{
  "train_examples": 72500,
  "image_size": 32,
  "color_jitter": 0.6,
  "arch": "resnet",
  "kernel_size": 3,
  "avg_pool_shortcut": false,
  "widths": [48, 96, 192],
  "projector_out": 256,
  "temperature": 0.2,
  "precondition_frequency": 25,
  "max_grad_norm": 3.0
}
Rows from block 5 of a small self-supervised image encoder, named by matrix and row number. Rows with one number belong to one channel. Each number is 50 + 15 x the weight over its row's rms, rounded and kept within 0 to 99. All counts start at 0. After the name is the row's rms in percent of the matrix's.
After each channel's rows are labels from the 100 images, of 14848, where the channel reaches its highest value: "strongest on" is what is common among them. Only what is clearly more common there than usual is listed. The data: patchworks of several textures. In brackets: how many of the 100.
# convs0: first 3x3 conv (model.blocks.5.convs.0.weight, 96x96x3x3, each kernel summed), inputs 0-95
# convs1: second 3x3 conv (model.blocks.5.convs.1.weight, 96x96x3x3, transposed, each kernel summed), outputs 0-95

convs0.18 115:75 13 56 45 60 57 43 46 49 55 36 16 52 49 64 55 27 83 47 11 22 52 53 35 30 86 38 53 34 60 47 04 38 31 62 45 30 55 48 34 40 58 51 56 37 52 52 44 63 47 36 68 29 48 46 59 34 51 38 39 64 47 50 43 35 62 42 42 75 48 29 52 44 33 38 56 46 36 41 64 41 54 51 54 31 38 62 44 25 39 65 63 54 81 39 51
convs1.18 093:48 74 69 41 73 48 55 56 47 69 59 29 37 47 50 62 50 47 51 47 42 53 72 65 59 56 50 74 71 41 49 47 65 63 53 48 35 73 39 21 48 69 48 38 73 30 70 48 83 63 54 51 74 59 76 59 35 60 48 31 43 83 80 57 57 37 55 76 50 48 76 51 55 58 39 59 68 74 77 33 93 65 59 30 58 35 38 61 35 50 57 50 58 57 52 45
strongest on: rays (27)

convs0.62 113:32 76 48 42 51 57 19 48 37 45 38 59 49 46 26 33 57 46 46 57 56 35 18 27 56 47 52 75 28 59 44 54 51 31 66 60 45 59 63 44 56 47 54 84 57 61 44 73 29 40 61 33 58 48 66 57 43 63 51 52 14 59 27 58 23 48 27 59 62 41 54 63 45 60 59 40 58 51 32 61 56 25 42 59 60 51 24 29 72 18 16 45 81 59 41 56
convs1.62 098:35 44 53 51 37 35 41 47 48 40 62 56 26 36 25 40 32 57 51 42 61 43 28 92 51 60 72 45 29 48 43 51 53 71 45 55 20 41 63 20 59 55 35 36 35 69 52 50 84 37 50 42 49 43 16 64 38 44 39 40 55 27 51 49 49 17 68 47 52 38 59 38 46 41 50 31 51 65 66 47 29 55 44 31 22 73 47 31 40 29 20 45 22 56 47 64
strongest on: wavy (27)

convs0.56 123:46 39 93 29 40 37 56 32 59 55 44 44 66 62 45 67 50 35 48 66 69 50 79 47 51 48 62 38 64 50 46 61 25 32 52 53 52 57 55 62 62 35 57 61 39 55 28 99 53 17 48 37 28 53 75 50 64 46 46 39 45 56 73 61 55 41 43 52 39 63 40 48 50 38 55 42 77 54 35 57 51 77 44 33 56 65 50 53 94 42 80 45 74 42 51 55
convs1.56 122:60 38 07 74 59 34 43 47 48 64 59 64 39 39 46 42 45 62 36 27 62 47 26 71 35 64 56 19 26 61 42 45 54 40 42 37 39 58 28 47 22 62 34 21 41 23 46 24 62 60 68 55 54 44 52 77 39 54 41 36 43 53 45 51 46 64 41 38 67 33 57 59 56 50 28 38 30 42 36 46 47 29 50 65 51 17 53 52 32 30 23 46 19 63 53 36
strongest on: wavy (69)

convs0.55 097:51 36 76 53 35 34 46 47 22 49 58 48 54 32 30 47 55 47 23 42 48 21 67 64 55 55 55 51 40 70 21 57 44 23 49 52 44 52 82 46 61 25 46 42 29 73 70 42 69 59 65 25 86 39 51 17 40 42 51 61 40 50 51 36 54 29 55 50 35 49 63 49 47 20 66 35 47 25 52 50 53 66 53 53 29 62 49 23 40 54 51 42 64 15 52 66
convs1.55 096:36 45 25 18 44 56 31 67 52 18 41 53 60 51 45 59 39 34 57 47 26 62 26 50 45 38 31 66 16 40 44 55 65 00 56 28 62 46 43 77 47 33 56 55 47 41 47 44 46 46 41 48 12 44 73 46 34 36 48 46 61 65 41 56 39 37 50 59 51 49 62 44 31 62 33 44 49 38 51 55 33 46 56 36 41 34 53 53 34 40 56 57 58 94 57 23
strongest on: rays (66); centre pattern: rays (25)

convs0.28 098:54 58 50 38 69 53 28 34 58 58 57 36 30 34 53 47 49 53 32 10 30 43 60 48 39 31 55 56 27 56 58 44 50 36 62 55 49 74 45 58 30 62 48 52 38 76 74 35 57 64 66 53 64 74 67 76 53 49 38 55 42 32 73 47 41 51 36 99 42 45 74 62 57 61 53 54 32 47 63 52 49 53 36 55 41 25 66 23 27 40 54 30 22 36 44 32
convs1.28 101:63 52 42 50 43 19 66 50 47 49 53 89 40 43 58 48 33 46 59 33 37 51 75 36 18 60 43 56 35 56 45 37 66 52 43 57 41 27 54 58 37 51 57 81 47 24 57 58 58 32 41 37 67 72 23 54 28 40 47 78 36 62 37 32 49 65 53 35 36 25 72 54 41 52 28 49 72 62 29 42 00 62 37 54 44 36 33 36 53 47 48 48 51 38 66 57
strongest on: rays (64)

convs0.33 098:32 57 48 25 42 38 33 66 58 41 68 50 41 40 53 27 56 32 25 79 57 34 37 32 58 35 62 63 47 44 55 60 52 55 43 31 35 78 20 33 44 52 39 50 46 45 33 68 38 82 51 38 58 53 76 41 83 53 67 38 40 68 56 57 36 63 49 50 59 56 70 44 40 63 69 48 58 74 88 51 52 67 58 43 72 29 47 50 77 37 51 44 73 15 46 45
convs1.33 119:78 55 68 33 46 58 42 59 49 61 37 42 41 49 56 48 43 50 56 49 49 37 79 69 44 46 68 56 41 27 39 38 42 40 50 48 43 41 57 56 54 37 31 54 28 70 63 45 69 56 34 19 34 38 43 71 22 42 46 44 54 49 28 33 38 51 48 73 51 27 81 64 47 66 58 48 41 62 54 15 36 00 40 51 52 25 49 23 43 36 33 49 51 27 26 30
strongest on: rays (58)

convs0.63 092:25 79 81 30 44 52 26 42 14 34 31 75 50 43 62 40 35 54 39 55 55 50 50 87 49 65 51 55 52 51 56 46 44 40 63 50 39 69 47 48 58 42 36 57 04 64 39 58 70 60 69 56 32 45 25 38 57 25 43 66 43 38 44 57 50 73 31 61 39 79 61 33 39 58 56 63 36 49 71 42 68 46 30 34 44 38 45 51 53 25 41 71 52 60 67 53
convs1.63 090:62 48 44 33 36 60 74 48 20 44 40 55 56 82 89 33 53 43 43 57 69 45 32 71 52 58 51 57 52 44 52 74 47 61 59 32 42 27 57 59 48 38 82 65 36 57 43 38 46 59 55 76 36 36 84 33 53 35 45 22 53 47 35 40 34 33 41 38 43 44 42 58 45 62 63 42 39 31 47 52 43 57 79 56 48 59 24 42 29 55 62 23 57 37 07 56
strongest on: wavy (49)